A small image classifier, trained from scratch: patch size [2, 2], trained on renderings of 100 made-up gadgets, each built of a few solids, in any pose.
Rows from block 5 of a small image classifier, named by matrix and row number. Rows with one number within an expert belong to one neuron, the router's apart. Each number is 500 + 40 x the weight over its row's rms, rounded and kept within 0 to 999. All counts start at 0. Numbers have three digits each. After the name is the row's rms in percent of the matrix's.
Before each expert's rows are labels from the 100 images, of 14976, where the router gives the expert most weight on average: "patch colour" is the nearest of a few named colours to the mean colour under the peak. Only what is clearly more common there than usual is listed. The data: renderings of 100 made-up gadgets, each built of a few solids, in any pose. In brackets: how many of the 100, against the usual share in percent.
# router: router (model.blocks.5.mlp.router.weight, 64x128, trained with AdamW), inputs 0-63
# up: expert up (model.blocks.5.mlp.up, 64x32x128), inputs 0-63
# down: expert down (model.blocks.5.mlp.down, 64x128x32, transposed), outputs 0-63

# expert 25
patch colour: pink (30 vs 10.8)
router.25 097:471462452468543504465534555438472513532540461476479507468488484470444532434504563512495493477534472493537541496558523493520497497569528484502431512451547603597481496490550529556554481507477502
up.0 114:477465467493420406479496462580461502503488504439462488458494510484515485470516532494516497452445482498462536519530496527433549577433564518457451511501531523537469512548499507518476504471476522
down.0 110:487591497518420498554504511547512448548514513514469478433489466488462509554447485576552534540477553506466471506425482510501475494551380452513547529472525515496514538455507471535510531513478412
up.1 091:510487532503530520560461465478495501448479548541604524540446527481520526553557487434538450534416487508523462573498429495462529421550466542471513492500460469510502492487560503548509506541550477
down.1 088:482500537532466559508535529463443517512548474520510596440535525554554559478480526450501581433475499472575491517508537544565502549405619499563548455439511502515479530485488473481472497444521570
up.2 099:474478503414579421492405442529478504508518502522506514461568592458547524497497456541547477472450450504536516515542467492525554503575453518463432490501423567434511488550559469544454524531440478
down.2 088:452482499479428524533483454495522532498451510492556496485429457537450434469475495457475489562445522446432518510456506509574484501444465425557429454503479459549480549456531516498440509585507551
up.3 084:506416507526527515514535589489444563460510524421510477439520455458524486455487585471517494452467504463513530549476481478516527590474535505520501474506525528521464545593517501489458519537523481
down.3 077:529580557499393521551456424552581475544458508463473562509508489526516491537466481439533480608443506527449477560475487492466485489474481553477505493480470484447527421577528460510506513447500559
up.4 099:512397501476507488481534541550501471436461539434498461547492558500532497537481523446535525402520596542512546520525494477459554412456520490508460471505586497537489474499512472460496512551517506
down.4 091:534428485521536446460440525452513478496474533531466451451514512515551441510501563468482470533527524495513521477514468435524553529454511491478511524589415467519506392564488509484483517547455492
up.5 092:489589545551555532499436526496535426512536535488507456490581490467495518484560521504487460527480462477495498586501502477527541504560591402505618533503436577394472486485479487530474430537576505
down.5 090:478475530484436543541474503457466494503505496473648563545557508527503510454542450539464539504523469505561482481542535448497397494459411533539527430423494472492506517470489540476505501561546457
up.6 091:422409454480562508513465480557476451512551555507517460532469466521512487544476548452491510476447601490481414437499481473546493587517414607515513501466494471476497492457482447537521460562551501
down.6 098:482541526482452539528478452478473511516487505504590517512447500527511479492499482496491565518511570491498460475502485467574459413592512502532550479447431505505479547496485472504485526593492417
up.7 101:422574462488472520489536564472479459546593506464491517465471551524440537520460493473517454542389529466476516503465505527466490555568595576520487504466523509474486487414432510551449527457497506
down.7 101:552504534495446452554486474532522538473528463461534501527488450475424483406519434585462532454583457514449482424462529519566427496413541481574555446560508458447527577444486534519513496580486560
up.8 092:482560473528543571515519597405485506498531464531483518481549558539450548440516464544493507500427485552486508488504555488470548573441557516485485554484446512514510486517467485543510488494540511
down.8 097:546503493489431447511445457497497512435518562477487511451442578493500465504569471534517509422493507498442512510452514462493481523616545509542494513528531509435517488444488509539487485531571467
up.9 109:532456524513496535482448512577522534510515487490493547491439513482639545512494416437492490538527540501435500498492483507524530436396581516445532472520473524369500464509497476496527528586546485
down.9 115:518507575552539507547446581532562467481559492530592438463513572476486538526547560470524492462446562521492473471461496450493498464519463541528507462502472505506491501521510489457483479437538483
up.10 105:484377500444567536488494541465477570533539491536505531498498537539468531501542379488543482461468527529472468420461527480486472498547574484530554510494510481478504465607523522486574533504451483
down.10 110:534495457455484475472459539494541561495507532495566513640466569502496505475523457454502505525433541497520528538519480446498507403553624581539577484556433440462486528440541472490481534481527564
up.11 112:492472503554561547521539499516494496438531529536591483527508525533399529532488533473516498502411478483456414515499497497463572440439539475486490513442452415426502445506458535534543499546504515
down.11 105:514497461541522495518480456439441486516534524549469517434515487547593502490503492476419483486593483533558503501532571509524472580451474550468524520485452494444499523467458489511492504524455456
up.12 096:499445500452474513477491532430495526461506494576469490523491506546490533463507526524498529411518506533599516498500522478513472593504530415543522544511548554493493471489498509441505476510517479
down.12 104:444470452518453428436478495523522482495528515435454492496457531402522479432538578533519493516520489531479501535507510467507503502543501526501494479502542527531569468552541442562527532479553452
up.13 091:505526507457545536494503501521460495511551517466487467432564462483614501495513461520568477520441502534599508508519522475532458401549449539479519463431508507484554556486470543464441462527525440
down.13 102:539440468533431482493475422459560567482545534502560544479458493530521450503536556419473537501487485466421459466471513548500580541381536505505495477484549506488542444498482558496453548486471436
up.14 084:499504483493618477497512494511437474508568521526591541473473480515460547588536501517501495465483523451576517476478463503446478503502618509543487504501488491435472482451451548457494503525515502
down.14 105:446435539553413531468439520442466510483410465429530541481481508445520506433550451459495449555523451489410508577469528501530494546469445498501516591476544462547597457475489555529508487521482543
up.15 103:492464511512541495523535524412475539504514459559502552476551496545517505425495501545485585475511461504497475420530572458633382462499550430494476499477452475556483540561505497517509496526509494
down.15 109:494524492451526522522474508518476518480527495477429502463521459455476513475473515571542447600486523491460504473558470447412567604539552529493501433430510473471500460501475521511526501516492457
up.16 090:480473462428420444498490463477498481517511503461479491518463424512565453452510521553498482510580494488541541510497517505447435451570525523480548559502565508469532518491523544596546469490470526
down.16 108:513563504499429494459521536504477544505491454438539455495506482463442516461536534464486559422489512484542560490540481555503561447535511447513457498487560527577491528533489549492525472384506427
up.17 109:533582456516497472492567542490542483525451493484477483508419512498521504469489476522526424455617542490564553592524505504514506534530485501522459513514603451512471451455500546455501482547516508
down.17 103:555384510531475501471503580534538505467471516381462518457542505473424508494487554436506557498460470499529495486471483535487522488437482477486472486574606547546546504561541509511488486487494488
up.18 097:499564516635538504511478511510496472475483440466500551494542526567528570531520478431475490469525497481481457516523512515518556500484574474432501490454488520436535447468501451507539517532472493
down.18 090:501530531551532512488503526462445496489542522506467422487623485487475551481572494511552427476587468542499526545512525475456472558539543580580553518542479504418440529488482529537497500495473456
up.19 096:484507469481543469477642479497498468434495453563579467492487476471468504476410445514571478488541520491474521498506489528450403421457536472462527542495460485537496505524463499490485512470469513
down.19 095:596505489568456464461511461531487540545518496492513490460483482497514497492520573540466549463581443479571514474427529467488531538502500552491482523450510467516534492519461498521613515481518475
up.20 114:483528450536545517476487530518451484542472477548535513444465469536487492536500521461501464513492447519488421547488491476536532464501427383486469476481512519513513487444543509453437497563461524
down.20 109:478420482512536473478442428565531499487486533449472526600507479510552487496527489418507511548458535514464499462522508508525520577508479501440554532506494511499527530442526552515464494566455540
up.21 086:496533523571491478502464601502484520509463496497499500479572469481429532398454565495566540462477442486512458507528536492450489519486446542506497549510529402562523528445496496491526557517574493
down.21 099:532534524416439475507494422519475502523517509539521458492470490499521478525478440582480453513502527494441497490413493523451519470477509496479514504501498548456465539648516531476475470429555485
up.22 101:492500524503474370524485450472520433525448526554482431469442565517448444534481535541490503499561517493501513466471513504531542529483544487611511509478413494466476502588483501495475540538581445
down.22 100:414466518459475533502535513507513414505512469504534463466547547486528507558553571514510527517469453517593536458519515493552501488513403482463462479519515512579530469536531432604542487517492472

# expert 8
patch colour: pink (32 vs 10.8)
router.8 109:457442453546504538449524591550447448522510541441467531472479553487521503479502509460506523472513493442490533445484588448556469471503524532540446536476505566492455497527524526531530483439541521
up.0 107:515528495481460559490439422530493473597540510521522511498507468540562466563440492490472497466542472463609542485466523510607433537570540444495514455471442474493532497503465501490421464457413500
down.0 111:416464533472491516530548424489569484530487518582441534531447538567455491509525470448450467512544523494452487510516550476534480473446526517539483540563456484455496503382510478457505552554560496
up.1 106:512453512459475524488566503516459453515566528478524529439516490466457472539481546590547515568534448500537467517503563507598424390443467588563444509487461481519518477599517466501537518559480459
down.1 125:464427500433435496502511455566513494443521519524520451483451513558513479494515574449467527493475582472500513449526528486483605505495517455518447485450470489583503424522499509495503454477522459
up.2 101:480619466518560551539553489522496500534488468510448467460506467523551508523534543537525547447527536511471458416455509513496510598466456485474465482515503470595478496596546509537514530465409476
down.2 098:511539443533522509515511492492493486439518498468469494496482501540561516469489465528509424487597514494513475500537508496527451482535560413514508535421506481448475510440484475455523503567539554
up.3 090:546471514508569498503516517512491554481428491464440513539460487489530506486472466520487461586528489483426530467501478491495478528505527418498512502514489415418512510495462513484478535548468542
down.3 090:516536484504537511501487633439531488505499525507494559438511488491428481556532488554503554519466492467490510551532462472484521564533498568453497540438533521496522494554481430417493503560473515
up.4 089:456525442530550455514519470473511481525526487553527526444504476460464549459506492511505492493542465476515487468524473482443462643610583520489419538531500523447543477457522484538515506511477495
down.4 094:584521512512438531512473484531537531478407507495535494506484500515439476449493486497458477557477455491448544534432511511445510487482482420546424473494483496490528516512543575452460427487477524
up.5 099:469475517547475552518549442552491448523529527485425470490508432495461474522491564486439503455538531528393450491504541506548573571469562467518470519545485473507515447545468496472509527530669479
down.5 096:481495479531380469446534547504500574541514524453489546499494535466460455408504458472497591482500538484562527527508467535430548480615507489524548504462512458524474428495489494494500458454527495
up.6 094:546564537553529519516453564502519576471479495544436510474507575543499482514495509507562506533527539503534485491482437544564459454520485539430488484464546514453556475449533421479534482493473460
down.6 086:466532485495557559538530575506439455462530516391521484491464514508469483570528532496504453470558620541451481417536453509531493444436512491526506508480487521458524515492466495537460460564495484
up.7 094:515467498470502453476508441532483505469594532521475396501518533555469460477482560519494513452598527505539506481481497476512531586461545449463516513506410412461475555506514483530528480585518486
down.7 105:436526448489506496489513420504531471448525480557508495505491507494525452490500558518466546534554524484532490577497472428494529472623449475539526463480484504489467478435521471550496511467570486
up.8 111:528465493569618578494508543478487503535533507453492521537460524497535514488455429424493540386551575463512435546511498518618492416587527505457492529478403478445510438457508531483557491508499505
down.8 132:432447562541494535504490559520488456487508495440407478585501560520508537557584549477567433522435535559492453456566487438581478524444493582491513501465532506431510442544501510538503530462533541
up.9 100:520562536481526521531486474478586517544482480563529529532589429556588538472460447472503492495538563496515543452470510544487464435402606428476487453484472566524422513514464473425498483532477526
down.9 093:512556519519553490506475504510536535451516489516500567476486537470506556457556469549554498473557459537529524522549507528437476506471521525548554450457498457438452489598497482530513492493574450
up.10 105:502589568561495616525485526454517514429495488519528468504545537547495576422474421533500468488589496507489455495509528482547467508574587498493492492479437471449487458439503489537505484497502518
down.10 093:529504514515541520475447456426508529524528500444447550501516539504416537447577454540467512535543491479429533460533543494545456441458508530530437506598484538441462541446498496600482480506453556
up.11 085:491558493535538544512460441465523504467529518587400479495511523500509520546484444550526517543454510455489432541524478519354573408472495451480509500495440461506485490468529465526510523521409487
down.11 093:408493511501539508510485476496518488486495492566518415452467464506398456542439558519441460433493491514481459475497476526599498494519451452477598530563470483516491506517507481526527468547585502
up.12 104:463539460522455481507643452458541517478502514519458500523430515528489521469511487507530465484574471521538553587518483514526573490444453580496468497489583528534485482381471502511538523539493525
down.12 098:466512575538516474541491526464461485523513489486536440457505490537479556464586553498499436477442471504500426416473432516567455455458387446509564493591507510500551466580498537517454543458503547
up.13 107:488475505496435539522463482508470494510448535460576529486518451420460476505435541515526493526471500452399509437495487479479488591559432601596457464495520505502545502512498499538531505461468513
down.13 116:435535492476517498531484559495503508529452476541399487430471473507531453538530446457470523535468543503514525535458486556494506511534563460475540533452431451586467535523541456441435543482491473
up.14 101:485618497586428521475514500480498478451484512447454509517494583544496472550526528548515500495459521500438485548477466514464552586389434468509526528544479473484584534423472481516495466447504513
down.14 091:483517520506531457504500488527521470526503491504577475541511476523472458524525491468517506468396520506454510464529446461486477535543523477518459507545516553552492524511515538526425515425583572
up.15 111:534414521510493516511522552492550502532460536402459557507461503488435458501522491502494469522570632488415512465488459498462464408496545453551469528484564533456506490514474492483498497510401519
down.15 102:504419561523578477529506441535515507450479528519467502506525492489531497559487623477507564510461444512479454500414486543504477549472389535536471497509543490547529491559507468513494483448541511
up.16 108:519426465496483419482540523527533506475441481540481449494442492429479510500491548540481513505508432558463502509502511493455496442406410483521467475488464525560512550550500481426550555463508461
down.16 097:503442495467489539410536412489475525508506522522531557550512500526466488498445492484497534511511456479573557510510518512523531497484538449463520501502474492446474481541489405480491505512388576
up.17 097:497552537546581531504432536519530505516553454573549499518420477505465509498579470485539492516445492534398485529503466495544513483580447462440494440488483538508504503425534486508542535509540520
down.17 098:556552479539586529480519574491445545541540525455471505509481543553522492449452376450507508436466572450512484446486511458505552499485511536530522429536505537484502528422485580469500463549489528
up.18 090:486508456536558522480550493491497473563561511546508472494469511542524483482572513507482471476408546533415571507492485468461521562465531497503463561516507531471470508430441528501430481536519482
down.18 100:487502530537458447488510478510472485511453485431561508511504559448480495459493510511537523490536461480471482543426483537538490550535525522547509544565608517478548470526488554473487500511571508
up.19 106:523497527563533568497524518494495528494514520433482475521404528522571493535481488503501508484543548489477468547532516458571494447488533445582427587469498524405475455489448527520488471479506520
down.19 104:459508490553526489489466659501541431449511513425481441502524565456480540519499574456518520494494528523476547457521459477510530522516511542468518468567495476496547502464474471501469532532554444
up.20 102:511441462510513485502457434566530455461532497572414482487554570499475532562501533542464449485476500508583477526493468484524418428461446522467569549530485512539489485530529481502469494600505454
down.20 093:546476448486520533494512438508554599490489492479624528567449479474519479358472398492533487445522514537486523551522500507470542533482488527484540528442516446547475515481440492499522497410563502
up.21 096:459453485508517493464515539532454465486504469502446486451545529523480489488526563425539467488459490543581536462491558517554473577485599462432456517503443472509480548604530487456483517468482501
down.21 099:446565463447431463524481500438488528521502504501561452517509527506435530465534518605589431522501588510462478503486533452458497487611527492560523568431491512478506503390525500550537513496522392
up.22 108:466480440520447498496476518510497489528510487481486490462504580533544485488492518471448500574478452465433520442502523480508441575481530491518487530497465531491485451543491528530508482495568476
down.22 119:564553443491423451490481474523507544540563482517490477404525464478377442388450490561491540465473460510510537545492493517436551567551612445499484506489523520494537486515491567476546468477458466

# expert 15
patch colour: green (27 vs 4.6)
router.15 101:508462501449458423498465565481445476499546466430518482482497473428455453453446554528510545500489502543496515484425498533520465460562422494530520497457530520523573550485541534579520522519441485
up.0 103:514557477477363522537586524488500575451494463448427478503483408480515478387494446546492551486570488499480523513498524516524497490512512506479487544499495489439467478435504527548558510464425524
down.0 090:509511563529458525508463510513524545467453483486446533496515436469514523480550451503451520478461513459461497544466517500424516543496590436511501452484519532458525447611546572478538487476538486
up.1 108:433537457527533547470530572537463416531472493456675503488462481478487526571485575491474494535485517508579444519511524506531497457468464533456491464460528481548499434594533448494497541550474482
down.1 110:465446517558540465518477470535516479470491549467396499533489517536486487566480551392502438459459573501438447422479517484529509535440446414508516521573474528520543488499440481531429501529472522
up.2 106:532521476592595494520435544529522448500466496525488455506459508446528506500453446532490471456555481487510471538507443518424468458576522525473535531536501367462526494558513486459571488467516493
down.2 097:510554453507580452462509516460485487488392431433521503544524489440520581496562427528502417539526504513457461486540528481531505510423460500447532558561499501586490399501502522484526552467485627
up.3 083:465455457517633462489467496504522479501449510537434517501484488463597454555498528466521517527607508485394503479493492479512497506510372488497513540514570512547463467558450475508492526499441499
down.3 095:517608527450511505411523436539522493474476491527604498540529494490478502536473466461501524517466535519514453453529487497574540432525458555462512459509445507518440549460459448476478496542432492
up.4 099:470559476447652514504464527531482481518437502490526484474478473454572492529507491469517484572493483469514528459466521487529500602500382528392487523509525512584557491521530503492489528462468478
down.4 103:510450473485522529465427447549555520509492500585495527539556525502529475542442459430469589511440531526506501518526484506486581479526568477507547494481488531468458536442514494443472469496451589
up.5 101:470470481559498537531535539534488466526489492486551521485531476502464509563477476466563523478495486491431462482463517502586501442448476467523538527526467449463537429594504503490458500430557472
down.5 107:539438520513509519475485407494477503478497469505468573521530529507572544465469477485537474523469528526502487557515505543571482465432395560508522522420528534566497455533495524508497468523493450
up.6 102:502477467419524517472508549563487467568484501459452506506517487485541525531512514493496460518480604444484519542470533541552552525490460467396503513506525540525471491500503463503479505519414483
down.6 112:381468498532578546506512488451516497459436503580536503509508478532508497525448473419490577493538496515485449503503501508457490473542591474508517519524419512460398540466552424459445529492570539
up.7 107:484505504475529501494516516510495511499482486473546554465508461493532513539478426572543478523484550511526459512524474514542528369488519534471395450478578568453505558438479475501479512486551487
down.7 103:531545502437468496496467489529516487502514543486418506461402511497514443533492547505414511524495469495478495478466513507521508523502401511530536491539470495511573483542490479484501506452463441
up.8 090:475508527475543538527520515435505524468480499481559433579503542541487500486540462458524469498458501507483446433475577492511540484605458496493554509496437452580481464407460490536498481451419491
down.8 085:589462439518495538500516585513457503552465467542430497488456537500450562475465404495510456482500570491505557579567539486475479480569536472531509515536550518528477489477545539473501491594467533
up.9 092:464557500466509486516497542537518515542507541535521514450496482509538499557468485478508499492465549525531351474514454508454502500484410479517417486498479628493517502441489455529450458520528498
down.9 091:463475532427470484471475502449528471459431539546527529504453495462512463501491538418459510575471483508464567527475470537569581497549447498510479478547514499527551475578575520493465501504563499
up.10 108:514506518500408541518494505481485512487505470541447514463507439520451503498488534544481472477442500511510476528484475521469524611577527411465491469481500485444576508608528503508511491512454466
down.10 097:470486542464523508462487502541525483532450541523454402505510460453476464528442585485503537478483506489562571519582516477417519567530426515532471476497475512570480522523602438529517544425475472
up.11 104:476558514532386552487502529541460462432436515445554452504562543488449527472496422525530482496458504506516545514480490528403559531539560425482526502483515533495498487500483544505502471471484530
down.11 099:481532484493456491531524538509510564529477443496461532480468490446513505471559480503531470481468489487485511597545457491478553492570487502474409533486597477521478482522460547506499474466630495
up.12 105:496474511502529422489446412558428478533514506559449476477538498466563470523477512492531487567536464503400464557502546506478493524610424478500433569508460496504452486500507503528494501500555519
down.12 110:496459508456506566486495483542470448506512533461500519444446469510514491596495520448430480523501524461474520423515497539526554465461541555491516435549486493520563494555532451491520559472414418
up.13 098:560507535464407445500480494433500562518559520599463462490444519527486463426470456477465483491524509540488502513505494536511549427528475443469484515508403519554491500467473503511469537508417449
down.13 090:485502406490442410478522514479481546506497547510442480452537485470523458377516511481491481512585466472578511560538526480426537495551566526523488500514493428570456452481496479485525478490540464
up.14 090:542505471559576478494580474586506449504544507477528490454494509509407502509571442517492468418459517509496488531515511510427502458489535502536566539546464497438470467490496519477494465558587449
down.14 094:502498571518450513510440453519507508420547569451486490564513530512541508476476558431490524570447496502423499479486479514551520454493444551548505477439486526430546474454473551525498519502553566
up.15 099:513474543418574457452489442550454474488525503478473461476530576474406519542535489508543442496471464543512448582490499477522556509468436489505560543543528488548503459500490480485545501414544507
down.15 097:513436525508540515540496561446505520513428492515494530519544446487579522553520499437473564553484472514483550467510494482445477582487531525523459499460520475495538448582556561459453480554520552
up.16 102:513407468500502493504508603487530511502482481455489486560540460500570502471506474433496557415490507479584554465485515544525568425479541470498446513488595522581521574542497548475473474388505525
down.16 097:552545504471492524541546485529530511504491502590429454436527519548426541532514506548556475428508525521545478535495492550412474521493487562496497511416488485532487490480468454506573519497510481
up.17 082:473494460425561502454489399484506488568486436550443533501442507539499441491510478477417476525529425534529481499515428482503488476424456547471545500523454513532526514507545475507497478476455546
down.17 085:551502477462624521472482532555522528546533484446456521416573540537518561530436499447483405499471521507540492444481495503522413461510468528531509511445490500557484472465459524535533478547462518
up.18 102:513514493415520502503516539432540551478505463489477475512459469486468474438474396589469456531593518474437609431513511466440483523551553480532477465515526485468539475437487518521486506528416521
down.18 097:560512515508507439553514499484504543533522492524418516492531483500472483468522461492506553400517464532528451518506481537465485500508561434526480608530530550485484550463573529499503526477514532
up.19 096:505551482490414554495564480485517480490550491492390556462505443480466470456468450570539498470552528514534499419507480521554511557518584469511498471500551489480463499499502493555546476499489511
down.19 094:470573465469458457498505553499486574541545439455553492494488473458526516455450485485542492492497512499472569469513487498416488481486585447505486449492559533477532477561487537474491506439453505
up.20 114:512513486578578522503527489515490512568494480492624570464485461532411530503509503538524519423467559488540482444510476512499520490485550477615498471448485450400482467547469487482484485493602469
down.20 121:438526554485497534545494461519444467465501526494514452518468473514438454537483514557510437554477509528411453462480497500555459545486417428547486509523505488479470531508443516507484487466501519
up.21 093:509486525454554433512549454563510487475507519431457554477514473475509459514507506545507482570558416497419496504483548430530549613488431564473507495526504467455499445523474475479505524464497487
down.21 098:444469458527536557476434483438490465483526504523484489494506602529517567585512453450504460486529579482509508503501509500469508518539583544475493477544463579449485512479552476550486482514499446
up.22 117:499555512537485553514498518507483485439503484519511502559622548511463505469511444483511564428406528505471475510493517536485480542542514503504489454528487495400586518540557449560466471454520515
down.22 109:492441528545525432572530458563506432522479515510445450420522446483488483580485660561549535508478501513442459515478527546526491560513404486513469511458599537502474506460481474538462530491461507

# expert 42
patch colour: green (25 vs 4.6)
router.42 100:516519491500509567461480568456513553495565460521521497540496529581540545522494488431529528509478541503555497526546438507439570491508563549475468448463477485483436494497533526431500494466462543
up.0 099:432495512500579495504465531485505533527523523496467474528563518525539455514570491521517449519543492498576505391505474458494530509498480558577561476475469489488481486530466504506511483477534496
down.0 083:532386462547502491498441492486519525522515537572452516514510477483445492575474509458447468454448500515421484480472473527515473482477530386501496484534510511512505548509490526491495575541400487
up.1 082:500593531482533489500518540476455519562459508517462456497505453480480509494486554546556543492498504489547512464472555483513523522488455504475511430459522482510424563509511508534493550499474490
down.1 088:553471485513497524498464424510519565479436470492680515525445530551551487482472413449460508496526508498516457451502443507532434440417569471465506499440451498427549501472520494540525452553523477
up.2 136:491464457447628479491505547499511552530496506501357483450542460509500482475486521441492487457589583492475539490492549470411534554543598509535531471494566473540509506462490534478541525466519483
down.2 104:515455529549530521523484585488503460476529515482520463541509584547507588569527446424509539452468523509495487460525497498526529477497532522492546472516420515451477510471540513480442520531584489
up.3 089:487405507494479512511490525508500477423508474518495499508561534491583470397521440493531553488499465525392531460534547532536521414562445431551533481531535549512521459521498495499496477444507491
down.3 086:508508502528406539488546504514499473487514475474539500558474406490540488498444568447487594517545470519561461487525494493494486555481458482460459488519523570473491540506556518531515524508448527
up.4 082:445522465417482549507506447483495488510542518521492426482519487532599467525480387506498470443555544473520487514469588524496542463550533526429523501485424516508501562494489496481506513538540481
down.4 093:473426495586442450486525566483504483481475523471478473537473509497475502483518622447516550473510448507516509482556517524557508535504416478508468505564553441570541502535457507468496484527553425
up.5 096:485473438436501440534483527477504529457561467547539455488535475557518486465490480515452522541470413497536538475478534506493508480479560480413502463459439482457522505523467514520597520535488465
down.5 102:486463506503561489479484483478450533504408546465409451501464536452509508500551534552532431500557512478490533559485523479475576601531407517511498500492500467537476438537510509508452497433496497
up.6 102:488564501522623478525482524530471496480490485533670498458533514499465519495515602506438510558492461523437444453485446482514506607498520467509528492472430489476547513563476521495552494523449503
down.6 111:490555466505566509558505478525483532494472449570501504536552478490527526465508462501515513585523390494482517564568516485457484555556476488487467478419470521445406528468516505457465450496529574
up.7 089:458503430448487453519552525498504512546541463504441504492455571547462584541491590573515506496508480519527496453527494526473495528484374467426550549498485508527491577523542495523527513481502495
down.7 101:489536553504413469552500418508477494495416540532459508511527501435495442481503514509499529475478443494461469489472538486479497562618481422545502490530547511465541536552506507532445518511516454
up.8 068:502482463422574495500505439489487553488511555523505514473462437492569507498458517560518491536523419524518463564465559492512448500500479530525504484495513458518538578593526452516537537567523457
down.8 080:547494508465468445497576460504537484457481496503562472438551460508451501487438515483527478453475493511535488443560509504537570415463519433476499530549505513447447553563447530489557529494576453
up.9 102:463491493441632486530555517456491505490514442538521455521520533533463517497451505545511453656501418499379498460536429511493492540526458500464548452498461437476526538499478490519510494557503512
down.9 097:551466475526460562507503520425563537493423521454551526536447504512516492453550533468554393412536527469516509480538502517501492408458598479539469504522551495506537454552520540505504527475482484
up.10 093:544563506537563455516418513557498477429595542442532465471586511491530548466415596536500548489485485481557513476491547485497539468396450492514542500488494536479544537498494485511547486521493464
down.10 091:533537499435453479537440427481479502494526471560411555503476542503443512535521421454489408515495552481522500439435463539492528551496462446430490419485498529468481548464533543542446539564472522
up.11 122:474505527486477513510543475501460474535473565458534532434460549503407498581433531469530465473443607528498471491468514494519525556464633463591513484499529454449489476548471503481456518451570501
down.11 128:474445489512489590510537530499496519518468458457509510526443466507617553474485452487519472473440543504541527482538534546499497424433505477483471479460504485514535495530479475513534540483511555
up.12 093:444432448536413533497538445495489497490407548482535441540479459455479482500450526562519568541466486533515557593558477525497538471571449426526583553500461529551504523493518464458482495535506490
down.12 088:457441482467565525479546508458482538494503438444537492501497504515505544471501444486505467493615464483492522474515513543513517504454465503491368579531574493505491461462527516510469522492402504
up.13 102:474522529447447410556522575510505548475492498478586488501539477477444507440522550508562497623496399530480476499522500486583477474475486500506515446488548475476551463482588481579501489523479494
down.13 091:530412488554537560494475473459531543437435525527514474549436502562570520586452426401489583501507530494494516473486517528530501498508552460487416459531435516429505486527536486473489532557519543
up.14 130:460463463501558546524524438482548510523423465575534538555459407443489516479497439548507465562600470504383451541496490483420514506557437492519550515518568514452520464480508505462524514515478507
down.14 098:505478485482514470406506565534478510522586484415526491451541532491422523466543575479550484429531532513575455464484479518461511420510485471525512562497552478597534498516497533518562469477506452
up.15 134:509461509444530414498455546528525530543534460547513546542455528506488505487551550480507504521593505483519519524483524493486409502424526456655503509475539490548475504528533504528481472433506483
down.15 123:558507512502462546424490559513528464530540482444554516568487477449565559560509525459491465529473501510481518492533477499517535461477542516493548456538498465484529454508505515460494514493434553
up.16 112:503516520526448548504541573547494494490524504464466446498505485533525539491510533554538502515537542471580540461512548501463483499460552440477421524498467434530469497566443462471513511480538452
down.16 123:448488564464544500543523555507494453444493552453349422488511527550473508588542548480557477466503528522536453450552514485546496523473424518498507528493424519507495506460486446518467516486467550
up.17 139:492495546584491632545518540454522512520462520449349512491490464524512494542505465468565510468471548502498404511482501510511448471449488475514463553480598467459532500475450509541516503491487504
down.17 116:534527501488446389464473518501555478510497473482627486463494537447486511480532546531467482523461562514494536467495469454465524507569618585526564469519422464533467490503510485439475496505563508
up.18 102:438550530446446465506490468501503559480443497558460446525446562508502501478511504515483527508459512512489533511533438519459473571469492502534527535475446444492441508568509494513485478418444492
down.18 097:521408553488499540454530500495503492545508492428503544518545464450535501511440555512495482473487513508527546488486509432502507535437478510598434468519631529595541425534496519463488500444570555
up.19 074:461446454455501532513471501398568500494489483569532558496518490499484508505556458538432492564585521479475469516521481505513460429580424433543541486502548488546435548509496523506476467526439515
down.19 085:491556489503517504568566432524527438502495489489463412573490532519561528502517518556509553504542462528521474424490452533521462557392462405455491529436520461486539490514521523488523493561502486
up.20 087:470477529499463426517510499446523454496469487517570495561514506491532462510588580525562531533450454511464524486450464528543465383515439485521493497481524534497538562510529496529505479501403478
down.20 107:545508561490492502471443470547471455522516533515420524383474481470468502574468542526472481541452508495493456436414480517564515543451498464516509496547520519516604595575511503523487544458443467
up.21 097:523409494480399544499543467426554556504510468516598592547491500492547485382509433503494535474471425492463512432503532530527452338428547528507518479495482477537547467510499511504554534510502498
down.21 111:413587486422459475505466472523466482491508519500553484401522467499420434515407589558502446550500525482491501520490501530431537483546428553507498522486532501519537539556512488575501497464462376
up.22 114:466487520530531516483550561544504473475474468505631458488514519465425522480554603489547540574527449506440512513535483501525513619520530510509451467503545478500477447587512491465495498509581473
down.22 114:555585527487516482511482491491502573498567489620515511521564503550546559429503455460468536475493493507609479505566503508471450485545608513507495475422453522507466533422494502505533492516457498